config = dict(
    encoder_norm_position='pre',
    encoder_inner_norm=False,
    text_encoder_qk_norm=False,
    text_encoder_inner_norm=False,
    text_encoder_positions='learned',
    residual_init='none',
    optimizer='normuon',
    muon_scale='original',
    warmup_steps=1160,
    weight_decay=0.04,
)
Rows from block 5 of the image encoder of a small contrastive image-text model, named by matrix and row number. Rows with one number belong to one neuron. Each number is 50 + 10 x the weight over its row's rms, rounded and kept within 0 to 99. All counts start at 0. After the name is the row's rms in percent of the matrix's.
Before each neuron's rows are labels from the 100 images, of 14976, where the neuron reaches its highest value: "strongest on" is what is common among them; "place" is the part of the image that holds the peak. Only what is clearly more common there than usual is listed. The data: views of escape-time and Newton fractals. In brackets: how many of the 100.
# fc1: MLP up (encoder.blocks.5.mlp.fc1.weight, 512x128), inputs 0-127
# fc2: MLP down (encoder.blocks.5.mlp.fc2.weight, 128x512, transposed), outputs 0-127

strongest on: cool (100)
place: bottom right (33)
fc1.8 105:46 50 47 59 51 33 63 50 55 56 56 56 56 42 52 42 54 53 39 55 38 44 57 48 60 43 63 63 46 28 65 55 59 56 36 41 52 47 72 60 64 42 52 55 52 40 47 58 59 44 65 47 61 59 66 42 64 64 50 55 54 69 53 42 45 40 56 55 45 57 64 38 55 37 39 62 43 63 45 52 77 38 39 66 55 57 51 48 26 34 37 48 39 35 33 50 55 60 56 45 45 41 60 47 48 52 53 58 33 71 42 37 49 71 50 52 50 40 62 44 56 51 32 58 37 58 46 46
fc2.8 144:48 43 43 50 32 37 48 53 70 52 57 62 55 63 67 42 54 55 59 47 56 46 50 45 54 53 65 62 48 54 47 59 37 49 52 53 45 35 54 50 41 40 64 43 67 38 43 49 57 47 57 50 52 56 55 58 43 52 50 61 52 58 52 46 58 63 22 54 46 54 38 40 60 37 58 38 61 64 35 68 62 60 34 36 47 45 64 50 57 41 26 54 35 61 54 54 73 51 65 56 44 33 52 41 60 66 45 60 54 56 56 46 48 71 37 41 45 44 47 66 60 59 58 50 55 75 45 49

strongest on: cool (50); tricorn (33); burning ship (30)
place: top centre (29)
fc1.123 097:39 49 62 53 41 58 47 49 39 56 43 69 53 62 55 39 47 37 45 47 57 65 43 44 62 54 55 56 55 52 45 44 61 51 42 58 52 36 43 39 60 65 60 52 57 36 62 53 63 53 55 58 47 57 55 41 46 39 50 50 43 37 58 45 54 34 46 56 44 56 73 46 57 57 59 54 38 52 57 59 72 28 48 44 58 33 47 26 61 46 59 71 62 51 35 40 62 38 47 45 43 41 58 54 48 45 41 69 70 56 34 67 48 25 41 46 43 49 46 54 45 53 56 33 29 39 52 45
fc2.123 117:50 55 47 54 45 58 38 46 73 42 57 54 46 57 55 48 65 53 36 36 52 63 46 44 40 45 62 42 39 63 34 39 55 45 42 44 68 60 50 47 68 38 44 41 62 59 57 65 47 37 63 42 55 57 45 40 50 57 57 47 58 54 42 48 51 59 64 43 63 70 54 47 25 44 42 59 47 41 53 47 49 44 44 24 50 48 46 52 39 66 41 51 55 45 43 49 35 44 48 62 57 65 47 46 36 33 38 52 39 64 53 28 38 69 59 72 57 53 39 60 55 42 41 33 45 58 46 40

strongest on: Newton basins of five roots (86); vivid (36); warm (35)
place: centre (34)
fc1.367 095:40 44 60 50 45 51 64 59 64 55 51 42 44 35 48 37 49 59 41 33 69 58 49 46 46 59 39 53 41 61 27 44 34 41 51 54 56 36 42 51 65 45 50 32 54 56 51 49 66 58 53 36 63 43 62 54 54 59 48 68 33 49 42 35 62 69 47 41 55 47 56 46 31 44 63 45 44 48 53 46 63 43 39 31 50 46 34 45 70 44 71 53 38 46 58 49 58 41 35 53 52 46 42 46 58 43 33 45 61 48 43 58 37 60 65 55 39 54 52 32 52 62 48 28 62 64 55 53
fc2.367 096:72 42 56 36 45 44 56 59 35 56 64 46 41 64 58 64 47 49 31 62 57 38 55 49 39 67 48 50 45 37 31 67 46 51 80 62 53 55 61 50 35 52 43 55 34 46 48 56 52 51 40 70 45 27 64 35 48 50 64 45 54 45 53 62 46 52 52 55 66 72 32 50 58 55 54 71 50 36 50 52 43 65 59 47 51 44 51 41 47 52 61 46 54 34 54 44 45 51 60 56 41 61 57 53 43 49 23 53 41 49 53 37 63 48 52 47 49 43 37 57 59 41 51 50 55 52 40 55

strongest on: Newton basins of five roots (46); pastel (32)
place: centre (77)
fc1.396 098:37 51 42 46 36 26 54 44 52 45 45 49 49 55 51 70 41 47 37 46 44 74 32 44 59 57 53 39 48 51 59 31 38 44 44 44 51 45 62 41 65 51 60 49 53 35 58 50 68 42 61 55 57 56 55 43 57 35 44 50 57 60 63 47 64 51 26 52 63 51 52 38 47 39 55 40 53 52 63 42 53 57 53 56 34 61 60 34 50 64 69 50 48 54 46 32 47 45 60 60 76 45 58 57 51 36 53 47 62 51 54 43 65 53 53 66 67 57 59 34 47 59 27 44 47 49 57 45
fc2.396 088:61 42 40 52 38 32 52 58 58 47 55 52 47 37 43 49 59 37 55 59 58 48 48 54 65 61 51 62 52 52 49 46 47 43 50 39 62 67 55 50 58 59 47 47 52 52 51 53 28 54 54 60 49 58 44 40 73 32 64 56 39 38 53 34 54 43 47 30 45 64 37 53 55 39 31 63 55 43 50 42 31 53 60 49 66 61 53 50 51 62 65 54 40 52 48 54 48 38 40 34 48 67 43 42 35 42 38 47 31 50 53 38 45 59 46 56 51 62 62 38 39 39 54 66 43 80 68 43

strongest on: dark (43); Newton basins of three roots (36)
place: bottom right (45)
fc1.398 093:50 45 57 46 40 67 60 43 48 42 56 49 64 59 61 43 52 40 63 36 40 30 56 60 58 37 43 52 40 47 36 52 43 45 45 24 43 41 51 52 42 63 55 48 42 54 47 42 34 46 53 63 26 48 34 56 49 62 56 46 49 61 47 50 51 46 55 63 65 48 58 62 39 50 56 51 62 50 50 50 51 52 62 52 50 41 45 36 76 40 47 40 38 45 61 47 33 26 48 52 55 35 51 36 43 56 35 44 53 39 57 51 53 55 24 54 65 44 70 43 54 52 49 31 53 41 59 29
fc2.398 105:61 60 57 51 49 57 68 21 60 59 47 54 46 57 51 47 39 51 36 45 50 70 45 57 64 48 40 64 61 50 56 43 37 46 60 47 59 29 72 37 46 35 55 46 52 30 54 59 50 52 50 66 66 48 51 48 44 60 42 51 38 44 52 55 36 43 63 42 54 68 47 56 56 55 60 50 50 56 57 45 35 40 58 65 56 53 39 58 41 59 64 43 46 27 47 67 49 54 42 41 45 60 52 57 52 38 49 57 49 54 62 38 52 55 51 47 44 21 52 39 46 62 59 71 48 52 45 72

strongest on: sine Julia set (63); grey (47)
place: bottom centre (32)
fc1.229 105:63 58 43 34 48 56 42 42 56 31 61 50 36 61 35 49 48 63 47 60 45 60 60 53 39 53 44 56 36 55 43 37 52 41 55 39 36 46 62 45 32 36 55 50 61 52 53 50 56 49 50 57 36 57 36 54 61 50 59 27 55 51 57 39 35 48 47 51 39 53 57 44 71 51 59 44 45 74 51 46 53 50 51 48 63 60 51 56 52 39 62 41 67 56 54 33 28 48 52 39 38 45 58 46 41 56 59 36 38 20 42 48 37 64 66 50 44 63 53 57 63 54 29 49 45 47 45 67
fc2.229 122:53 61 74 65 39 56 52 52 53 47 68 36 50 42 43 32 64 49 46 58 40 39 52 72 50 49 44 60 38 47 55 45 48 60 63 50 47 55 57 53 35 53 52 46 46 50 31 43 54 34 39 56 45 64 39 54 44 68 43 58 57 57 35 68 47 66 44 52 54 40 60 56 44 43 41 58 46 37 37 38 38 47 45 47 43 40 55 52 51 62 31 64 60 52 56 32 40 39 46 62 69 46 34 49 50 57 54 59 48 46 56 50 74 67 25 67 49 56 48 49 44 48 55 42 70 40 46 49

strongest on: sine Julia set (61)
place: centre (35)
fc1.194 102:46 53 49 48 47 41 50 49 45 57 71 44 56 41 50 61 53 51 42 60 52 48 42 50 66 43 46 52 36 51 54 24 47 42 52 70 40 55 54 62 46 41 63 46 46 50 55 55 49 64 49 43 45 65 42 64 61 63 59 59 59 55 49 89 37 40 37 41 59 49 49 38 47 29 46 46 62 57 43 59 48 47 39 44 47 53 38 71 53 54 66 46 55 41 43 74 54 30 50 58 52 49 43 44 35 56 51 44 66 38 54 52 52 68 57 58 31 67 39 44 39 49 41 48 41 70 53 51
fc2.194 106:46 56 48 63 51 57 68 29 72 60 52 56 56 46 32 62 30 74 34 52 39 53 43 62 46 43 65 61 53 59 35 21 53 38 53 35 40 57 58 46 34 50 34 57 39 64 58 50 56 37 35 47 47 45 56 49 41 54 62 60 48 43 52 54 48 41 45 46 48 47 40 60 69 46 47 47 53 55 49 48 45 41 57 36 47 48 55 60 23 42 43 43 53 33 49 56 35 46 44 61 51 46 35 55 44 46 47 50 47 42 56 50 44 59 46 49 44 42 48 62 74 57 60 57 55 67 47 36

strongest on: warm (49); Newton basins of five roots (45); vivid (34)
place: centre (48)
fc1.262 107:49 52 43 40 57 45 48 55 51 55 44 44 51 44 65 65 24 51 41 43 43 45 49 47 58 40 48 64 37 43 49 37 53 54 69 48 74 59 41 56 62 41 53 58 41 37 50 37 59 67 46 66 54 59 61 35 42 51 47 46 57 48 68 50 51 45 35 36 26 62 61 58 47 43 47 37 44 41 50 48 44 51 75 58 46 61 51 51 29 50 44 68 54 45 40 56 50 51 65 33 61 45 44 61 67 55 64 40 50 43 67 57 44 47 56 52 55 48 64 42 72 32 39 56 44 57 42 44
fc2.262 085:51 47 51 71 52 63 59 55 37 43 62 65 54 64 47 38 49 52 55 54 51 55 38 67 65 50 66 44 51 63 60 49 37 68 19 54 45 61 63 62 43 23 52 58 51 43 47 63 61 59 41 54 32 64 56 64 45 63 54 49 53 46 32 44 53 56 46 51 35 45 52 38 54 51 63 59 58 52 66 39 63 41 36 34 43 38 52 59 51 69 52 50 46 55 49 53 57 29 40 57 55 48 42 62 54 53 41 39 45 26 38 52 58 57 46 51 56 46 59 43 42 49 40 38 56 49 57 54

strongest on: cool (34)
place: bottom left (38); top left (27)
fc1.410 089:43 66 62 46 49 63 60 32 59 64 54 61 61 45 50 32 20 59 61 50 51 48 54 51 59 37 43 69 46 58 44 55 57 50 60 31 51 44 65 29 49 57 55 44 50 52 61 55 46 41 60 58 45 50 59 50 55 57 63 57 48 57 42 40 28 49 68 36 49 38 39 69 45 64 48 51 50 51 51 43 68 36 48 64 47 46 45 47 56 39 56 56 45 54 40 40 63 70 39 59 45 42 56 32 45 46 64 45 56 61 41 45 49 50 46 40 34 38 47 58 44 38 33 46 57 31 44 37
fc2.410 129:51 48 52 24 50 43 59 37 70 56 50 48 63 41 39 58 56 40 35 35 37 56 28 58 62 68 27 42 52 52 51 36 42 56 52 49 42 48 50 50 50 34 52 73 53 41 45 57 54 67 51 62 59 43 64 51 54 48 51 63 41 43 54 48 75 50 36 35 33 57 67 54 44 46 32 54 41 54 57 55 54 26 48 29 47 44 63 61 39 53 30 56 49 42 50 54 39 37 33 53 52 36 52 49 52 46 49 49 55 47 57 43 56 49 57 54 60 42 36 59 54 43 54 58 48 60 56 56

strongest on: cool (60); Newton basins of three roots (36)
place: bottom left (40)
fc1.81 092:56 46 25 36 48 46 45 54 69 79 40 63 55 55 61 53 48 50 40 49 43 56 46 54 59 40 25 43 34 40 32 45 46 47 42 43 73 54 62 45 44 47 58 48 51 39 39 64 53 53 51 40 36 61 66 68 34 49 51 49 47 54 43 68 38 48 43 50 49 47 46 61 53 47 47 66 55 55 54 42 58 52 43 59 41 50 51 61 69 35 56 38 36 49 39 52 37 59 30 41 42 41 47 56 52 71 40 42 45 72 65 50 42 46 38 40 45 46 58 51 53 42 42 41 59 38 51 49
fc2.81 114:56 44 73 64 53 60 37 49 52 41 50 58 45 46 55 48 60 60 48 52 26 61 67 53 42 40 49 48 68 51 58 49 65 50 59 47 57 63 44 38 43 47 51 66 55 46 68 56 56 58 34 27 38 48 68 48 58 48 52 57 40 56 70 42 53 36 61 50 61 50 43 61 58 60 44 58 57 52 46 42 62 47 53 50 41 67 49 62 58 61 33 62 51 50 42 51 49 39 47 34 50 41 58 65 29 42 56 58 30 56 72 50 41 47 38 59 51 29 48 54 62 52 34 64 41 62 48 44

strongest on: dark (78); quartic Julia set (29)
place: top right (28)
fc1.231 102:57 52 56 41 55 51 43 55 39 39 53 47 54 47 43 50 35 50 35 38 75 50 45 38 48 31 70 37 61 53 45 60 45 47 40 57 58 60 63 49 71 49 51 46 38 53 51 57 42 54 61 40 38 59 43 36 38 41 78 39 41 51 42 46 66 59 60 66 48 60 49 33 63 61 57 39 65 51 51 55 43 45 47 47 66 52 60 47 63 33 49 60 57 59 58 45 23 52 57 53 62 38 49 31 60 51 71 54 56 37 48 50 56 58 54 61 58 41 57 35 54 51 58 37 40 43 53 49
fc2.231 089:33 54 62 47 56 55 43 38 42 61 38 55 68 37 43 66 54 71 42 58 40 42 48 45 42 65 54 44 53 42 38 53 47 61 50 57 43 45 54 44 52 59 34 35 73 48 49 44 57 39 54 59 30 60 48 63 34 56 55 52 33 55 49 47 51 41 44 52 55 52 43 58 49 49 48 33 33 52 62 35 62 57 67 56 52 33 65 67 48 60 64 53 54 51 58 66 70 70 44 49 57 51 45 41 64 32 53 43 54 52 48 57 67 35 46 66 41 58 59 60 47 48 35 66 51 57 52 47

strongest on: dark (38)
place: top right (33)
fc1.386 102:60 73 50 37 41 43 41 42 86 56 51 54 75 35 43 41 33 52 54 52 55 66 48 62 50 44 72 55 48 50 38 49 55 58 55 44 51 68 52 49 52 47 59 43 62 61 53 51 38 66 49 36 45 56 60 58 72 49 47 34 49 64 54 42 56 47 44 38 67 58 23 48 54 51 47 35 57 51 46 37 32 49 35 51 49 52 57 54 53 38 46 48 42 59 42 62 61 49 60 40 59 48 41 45 54 47 63 45 49 57 58 26 48 59 58 39 40 51 58 48 50 56 39 48 46 43 56 65
fc2.386 102:47 47 49 44 45 58 51 42 49 47 38 41 60 53 48 52 58 54 30 48 48 50 47 61 62 42 45 58 53 35 44 51 50 48 53 62 50 45 57 62 65 31 24 50 59 52 54 60 28 47 52 32 44 48 30 31 50 63 59 55 51 52 49 38 44 67 73 63 57 55 43 59 58 47 69 60 41 49 67 31 61 40 70 57 52 41 63 33 58 57 51 60 32 58 43 69 58 48 49 55 51 67 44 40 50 45 62 50 59 46 58 58 64 57 53 63 60 46 65 49 40 61 45 55 52 58 34 37

strongest on: Newton basins of five roots (77); pastel (35)
place: centre (98)
fc1.506 102:46 52 58 64 36 30 51 48 46 51 35 60 36 72 59 61 54 46 31 56 57 58 52 37 51 56 51 49 47 33 55 48 36 51 59 55 51 47 56 56 54 46 67 61 48 52 48 47 63 35 60 41 66 60 51 64 55 50 45 48 51 50 53 53 56 53 41 47 52 63 52 48 53 49 44 45 35 34 61 56 42 69 60 54 29 75 30 55 54 43 63 51 56 54 62 47 52 33 53 37 73 39 25 61 61 42 39 54 26 49 51 56 51 42 51 58 54 43 66 41 48 53 48 50 38 69 51 35
fc2.506 142:51 50 63 37 58 61 48 46 45 43 64 32 69 39 54 33 54 43 58 51 43 57 57 76 57 62 49 52 55 59 47 51 35 64 70 39 58 48 51 62 62 41 67 53 54 39 27 61 35 47 50 65 57 54 67 33 67 35 41 70 46 38 58 55 59 51 40 35 61 55 45 69 54 30 53 65 42 40 47 42 41 43 44 54 52 50 55 46 58 54 41 58 40 60 50 55 47 46 33 61 36 54 48 50 56 52 44 50 38 43 59 44 40 60 53 59 47 59 50 51 42 47 62 51 34 61 66 56

strongest on: warm (44); tricorn (35)
place: top right (29)
fc1.382 095:67 52 56 48 35 24 42 38 64 57 44 49 53 56 51 54 44 47 47 48 44 53 56 53 61 43 24 47 49 32 60 58 37 56 47 46 62 67 45 31 38 63 45 54 61 61 54 55 29 54 45 43 51 38 60 56 46 53 65 43 56 40 50 40 29 51 57 38 56 59 56 42 53 50 24 49 53 59 58 61 55 43 64 57 53 46 26 41 61 39 52 56 53 37 52 42 51 30 57 53 50 50 46 63 33 51 42 53 35 42 54 39 40 52 51 48 61 58 37 40 44 65 61 49 34 37 34 61
fc2.382 092:54 45 59 46 52 48 61 39 69 23 50 43 46 41 69 60 64 56 38 51 38 43 63 62 57 39 66 55 41 34 64 66 52 44 59 43 49 39 53 66 39 43 57 63 46 49 61 48 41 56 59 51 52 51 34 47 45 44 54 48 53 36 36 52 54 42 47 50 51 62 48 58 43 32 49 62 59 39 59 32 42 56 27 54 52 53 49 33 58 42 58 50 45 48 46 58 44 58 49 44 52 52 68 38 34 32 49 40 74 42 51 32 56 48 60 44 44 52 33 50 48 26 38 51 47 56 60 69

strongest on: cool (32)
place: centre (65)
fc1.364 104:48 57 50 65 38 56 51 37 38 37 44 35 24 51 43 56 60 68 45 58 48 53 37 55 69 47 50 33 55 47 46 32 53 60 58 43 26 29 52 47 49 44 72 35 51 63 48 51 53 55 56 37 68 43 55 47 45 66 51 55 54 59 62 40 58 61 42 34 46 59 67 32 51 44 45 68 50 57 46 43 53 50 61 51 40 59 48 61 43 39 47 54 70 32 40 46 49 40 63 37 38 53 62 44 40 58 33 46 50 46 45 44 39 61 56 57 42 48 61 51 52 65 51 55 42 47 35 42
fc2.364 106:50 49 49 28 49 41 47 41 61 54 53 43 63 41 49 69 62 55 52 53 46 51 44 47 63 59 45 53 62 53 36 44 59 56 57 44 55 62 58 57 59 58 58 45 62 39 44 51 65 27 60 47 56 51 55 43 51 50 36 61 34 49 53 66 41 55 48 39 59 66 66 56 22 52 50 75 41 52 69 66 40 34 48 57 38 36 38 52 50 58 33 58 47 61 45 65 62 43 70 55 36 50 50 40 39 39 57 58 54 48 51 49 45 56 47 45 37 34 45 49 54 52 61 43 59 53 21 49

strongest on: sine Julia set (31)
place: centre (28)
fc1.212 103:36 57 63 43 48 40 48 57 40 48 54 35 54 54 38 59 51 58 64 60 47 47 59 67 63 33 37 43 52 54 41 35 52 43 43 41 40 51 42 54 34 46 65 58 41 52 47 55 65 55 49 58 60 52 55 49 60 66 61 54 45 53 33 57 46 63 46 60 58 63 49 46 75 39 52 56 62 69 65 53 36 50 67 49 33 55 52 48 51 58 40 46 37 48 42 68 55 25 72 45 39 54 49 59 52 51 68 61 67 37 46 40 48 50 52 54 57 64 39 44 32 45 49 49 64 70 51 42
fc2.212 098:51 48 44 47 45 73 56 22 65 57 57 35 56 53 42 59 42 63 49 55 41 55 53 67 47 39 53 68 55 50 39 49 61 56 38 39 65 57 52 60 32 48 41 55 35 67 43 66 45 39 45 43 26 48 64 24 56 55 44 58 63 48 47 56 44 35 45 56 54 43 51 51 42 53 53 56 57 52 64 46 52 23 64 49 54 38 31 56 44 51 61 49 43 46 54 62 64 64 42 51 42 58 40 40 39 53 46 44 32 49 43 45 53 36 43 60 47 51 39 54 66 48 67 47 51 44 39 51

strongest on: Newton basins of five roots (53); pastel (49)
place: centre (51)
fc1.135 096:53 57 45 29 53 54 35 62 67 53 58 56 40 57 51 55 46 39 46 56 57 39 40 49 56 50 50 31 29 42 48 54 34 59 48 48 56 49 46 61 45 50 66 51 38 39 45 44 41 64 59 39 59 55 42 37 63 45 65 60 47 32 53 38 40 47 46 50 35 66 46 33 53 58 68 40 70 49 42 52 53 57 57 60 63 56 58 29 42 34 52 53 56 51 42 42 56 45 67 47 47 43 39 70 64 56 45 52 56 51 30 46 35 40 59 57 46 68 60 54 53 36 38 46 49 53 67 72
fc2.135 084:50 35 29 52 46 51 39 46 52 37 58 30 66 56 55 53 37 54 45 34 54 47 50 50 45 38 63 50 56 61 53 56 52 45 48 66 57 33 54 49 53 39 36 42 44 57 48 28 63 43 43 47 50 47 55 44 62 39 47 58 50 36 61 48 54 54 46 59 35 58 59 35 44 66 35 51 56 41 62 38 62 44 65 26 45 55 54 47 67 58 52 54 53 38 55 45 56 35 57 55 57 58 57 85 52 47 46 69 29 65 41 39 54 50 43 55 57 38 60 58 38 67 46 41 57 39 54 49

strongest on: warm (81); Newton basins of five roots (31); Newton basins of three roots (27)
place: top left (35)
fc1.385 099:39 50 59 56 57 40 57 45 57 61 50 50 43 40 50 47 45 50 59 67 46 42 74 40 55 37 53 49 33 44 50 40 59 52 61 57 43 62 54 58 73 39 39 59 73 39 62 66 51 44 55 45 51 61 55 53 52 45 61 50 42 61 40 35 56 48 49 42 35 53 56 40 58 41 26 54 38 69 60 29 70 50 56 50 50 46 57 43 40 52 45 51 55 42 34 50 46 50 36 47 54 27 65 70 40 43 62 44 36 37 42 36 49 62 41 50 50 29 58 45 58 37 54 63 54 44 40 48
fc2.385 109:45 55 42 62 40 42 52 55 46 49 53 52 49 65 66 57 40 55 51 47 61 45 64 48 51 44 19 43 36 52 37 61 59 49 50 61 55 17 47 47 36 41 62 39 71 44 41 51 56 46 51 60 52 57 45 54 43 56 50 42 45 50 38 49 53 67 37 57 32 60 48 35 31 49 51 35 56 54 46 68 57 62 60 53 33 61 69 48 57 38 45 50 31 46 57 48 53 54 76 54 64 49 48 50 64 51 54 49 59 49 45 46 50 53 36 46 59 58 42 42 48 42 77 56 53 61 44 40

strongest on: warm (99); Newton basins of five roots (37); Newton basins of three roots (35)
place: top left (28)
fc1.491 102:40 52 53 52 61 63 55 35 44 52 45 42 41 30 47 51 66 53 53 44 59 50 69 34 33 34 29 54 43 59 26 32 63 57 56 54 60 66 38 62 60 39 44 56 48 65 68 44 52 45 51 56 40 42 55 47 48 48 41 55 51 38 49 47 51 38 47 46 53 34 50 41 60 48 38 39 54 53 59 29 48 36 56 45 50 59 55 35 32 57 47 58 65 43 52 53 40 44 43 35 50 30 37 55 50 46 49 41 46 38 41 40 44 36 62 41 41 40 79 51 52 39 53 60 61 41 47 59
fc2.491 093:49 58 38 54 63 68 33 60 56 50 51 65 54 38 59 47 36 69 52 55 55 46 54 49 49 46 43 58 68 55 48 51 45 54 67 54 51 54 54 36 41 35 54 49 51 49 47 45 60 31 49 72 34 46 42 51 44 39 49 36 53 49 39 51 50 49 30 52 55 40 43 31 49 50 48 36 47 38 56 51 46 61 44 57 45 41 58 46 83 29 36 38 43 73 40 47 80 50 57 46 60 47 64 55 52 55 45 49 68 55 56 51 30 60 37 45 49 46 52 41 48 55 57 63 45 57 37 41

strongest on: Newton basins of five roots (35); Julia set (27)
place: centre (66)
fc1.240 097:42 46 51 53 43 42 58 47 60 59 63 33 57 76 51 64 54 45 62 39 39 52 51 53 59 47 60 34 56 58 46 38 52 62 65 42 54 36 50 55 51 41 68 56 46 42 61 63 30 38 37 60 55 59 42 46 61 44 58 59 58 47 45 32 39 57 47 51 54 62 51 43 73 44 47 35 41 51 59 38 51 63 56 50 70 49 59 42 42 34 64 51 33 59 57 42 56 35 61 56 57 53 36 58 43 51 49 47 38 47 51 39 46 59 59 57 70 64 72 42 45 50 31 44 60 68 52 57
fc2.240 087:63 50 38 23 47 46 49 64 74 45 52 36 58 61 62 47 49 47 43 40 44 52 45 57 58 54 46 58 44 48 47 41 37 37 49 59 65 49 41 39 53 21 50 47 51 40 54 36 48 38 49 44 54 43 53 45 52 51 50 51 45 41 59 53 51 57 56 33 35 54 55 51 45 43 49 45 57 22 67 49 37 73 54 33 59 67 51 69 52 47 43 41 45 51 55 62 48 56 20 50 44 46 56 51 56 71 55 62 49 41 64 42 66 32 37 42 53 46 59 44 44 56 54 36 54 39 47 53

strongest on: sine Julia set (31)
place: centre (31)
fc1.176 098:56 54 61 56 55 59 41 50 35 41 55 53 62 53 46 30 44 40 55 61 58 45 42 49 49 53 59 69 28 51 58 34 30 48 35 34 39 50 60 46 58 55 43 49 55 59 58 58 45 57 42 61 41 52 54 54 59 64 50 42 45 38 57 38 47 40 43 45 58 50 67 52 54 33 60 60 66 21 75 57 39 53 32 66 43 48 38 34 34 60 39 49 42 55 54 41 55 54 53 45 56 59 67 33 56 31 40 55 60 50 38 59 49 56 62 67 61 44 50 49 53 45 52 64 42 44 45 47
fc2.176 099:44 56 51 55 42 58 48 75 62 45 35 42 67 43 50 63 64 44 55 45 57 36 38 46 45 45 57 39 51 56 32 56 70 45 36 29 47 49 57 35 63 45 27 60 57 55 53 62 61 53 52 57 50 40 55 64 50 54 31 45 65 58 55 56 32 57 73 43 61 51 53 34 62 41 47 43 47 45 52 45 43 54 56 65 44 38 32 38 40 51 56 49 54 58 50 34 44 40 58 53 45 53 50 46 60 38 34 26 53 60 44 39 63 43 44 35 59 42 63 56 48 58 44 63 63 53 51 41

strongest on: Newton basins of five roots (54)
place: centre (81)
fc1.489 102:49 47 59 51 35 41 23 56 50 33 55 61 45 70 62 62 64 53 40 55 53 39 66 47 54 31 64 52 36 44 47 41 45 54 48 56 59 54 62 53 42 41 52 48 52 62 49 42 50 34 45 57 54 47 52 56 62 50 43 58 38 42 43 63 44 44 54 46 54 69 60 61 61 45 37 51 47 43 62 57 52 45 49 48 37 57 36 50 58 49 57 62 48 56 61 42 42 48 58 30 59 52 29 54 59 47 58 58 34 42 60 30 45 51 50 64 32 38 71 41 65 56 80 47 47 72 50 48
fc2.489 087:61 54 49 32 53 65 56 72 39 40 50 49 33 47 38 35 51 56 30 50 43 44 32 56 62 64 45 42 49 58 38 57 44 55 53 47 28 45 68 59 68 46 63 61 64 37 43 53 39 53 50 48 61 59 53 41 72 46 39 45 66 35 50 61 45 46 51 49 43 61 66 48 68 55 59 50 67 28 42 63 47 43 51 42 44 47 52 45 44 41 36 55 54 58 26 62 66 42 36 41 39 51 53 49 45 42 45 65 53 38 51 52 50 43 55 68 47 61 53 45 64 49 56 53 50 50 44 41

strongest on: sine Julia set (88)
place: centre (40)
fc1.55 100:49 46 53 54 56 58 49 30 38 54 50 50 67 43 53 56 42 62 28 43 44 33 50 56 52 53 62 44 47 57 65 38 65 64 62 50 43 85 43 55 55 40 69 32 57 52 66 43 44 49 53 61 50 56 39 41 62 51 45 44 56 38 48 56 60 49 33 39 43 63 57 50 46 71 50 45 53 51 47 50 43 48 46 61 50 48 60 73 41 36 38 58 52 39 51 62 51 41 67 43 56 54 50 62 61 52 58 33 45 64 43 62 55 66 61 54 51 57 41 48 72 36 38 59 49 62 45 42
fc2.55 107:47 60 58 38 66 60 56 41 56 41 60 38 41 39 35 33 68 68 59 60 25 62 63 69 64 28 55 44 36 43 52 57 62 58 26 37 47 64 41 53 44 46 52 49 62 46 58 44 54 51 39 40 41 49 39 60 34 59 46 46 38 52 40 40 55 51 56 46 54 59 44 46 29 57 45 59 48 53 48 61 53 34 40 35 54 47 40 49 47 40 52 38 56 47 51 50 29 50 53 55 63 49 58 53 48 37 64 47 42 54 45 49 60 45 44 46 56 40 46 55 60 52 47 30 71 62 48 68